{"arch": "unet", "model": "spectrogram enhancement model", "win_length": 512, "task": "enhancement", "block": "plain", "attention": false, "beta2": 0.999, "eps": 1e-08, "grad_clip": 1.0, "steps": 14100, "epochs": 34.7}
Rows from block 4 of a small spectrogram enhancement model, named by matrix and row number. Each number is 500 + 40 x the weight over its row's rms, rounded and kept within 0 to 999. All counts start at 0. Numbers have three digits each.
After each channel's rows are labels from the 100 clips, of 14976, where the channel reaches its highest value: "peak on" is the class under the peak; "peak in band" is the frequency band that holds the peak. Only what is clearly more common there than usual is listed. The data: melodies that start on their tonic, played by one synthesised instrument.
# conv: 3x3 conv (model.enc.1.1.conv.weight, 128x128x3x3, each kernel summed), inputs 0-63

conv.13:584508503462519509557493484474474456516552472514520443390484500474482528514527550454541513499481466507546558432510428511439469449476440470432511530498481525411468481459590498491471528467475406
peak on: no note
peak in band: 500 to 1000 Hz

conv.15:475559484437467516519483503496455467474515508448569471473434489463539539493541609505508533493432520523466544538431496478445513478506469424517480462569529527517522506474541492478503528502512483
peak on: D#5
peak in band: 1000 to 2000 Hz

conv.19:560486551486566550558483470461518463421547463506522463505536556495431541430513519495549476475493527509490528507476476487444507506519411435440418541489511438518449385448449517459443574479537511
peak on: no note
peak in band: 500 to 1000 Hz

conv.105:482551497508567482475490487508498506440563530585505504562524476535478490454466506481549477492504550524544481496474452478535455432493440425497437522461484514553477505496678480491499474461475481
peak on: A4
peak in band: 1000 to 2000 Hz

conv.16:531448561538532549499460483504435470477563475503564545507481404535464525525436549589542530489466476476497522524548500512497494439476437509452413512530484518494512462523472521527557482468532513
peak on: no note
peak in band: 500 to 1000 Hz; 1000 to 2000 Hz

conv.104:562492486468495494530522489438569506512500513423483528429493466475497490501536512575478613501437509571513538441490432496448485524482479437466500533508459514530450500522400532538517503525510466
peak on: no note
peak in band: 1000 to 2000 Hz

conv.42:488450527567452508508525532511425501528463511551511534469463480533465482479543516497555454512520471498528503541467529496459473423490546554510460518530464504552486478511467472517449485491572431
peak on: no note
peak in band: 500 to 1000 Hz

conv.102:473477473460467448511496497521482489576514508530518510527486552575561473433503503556517457515466501531488447532483474522524504535561559452531537442484479559493493470514566482486495457501569472
peak on: no note
peak in band: 500 to 1000 Hz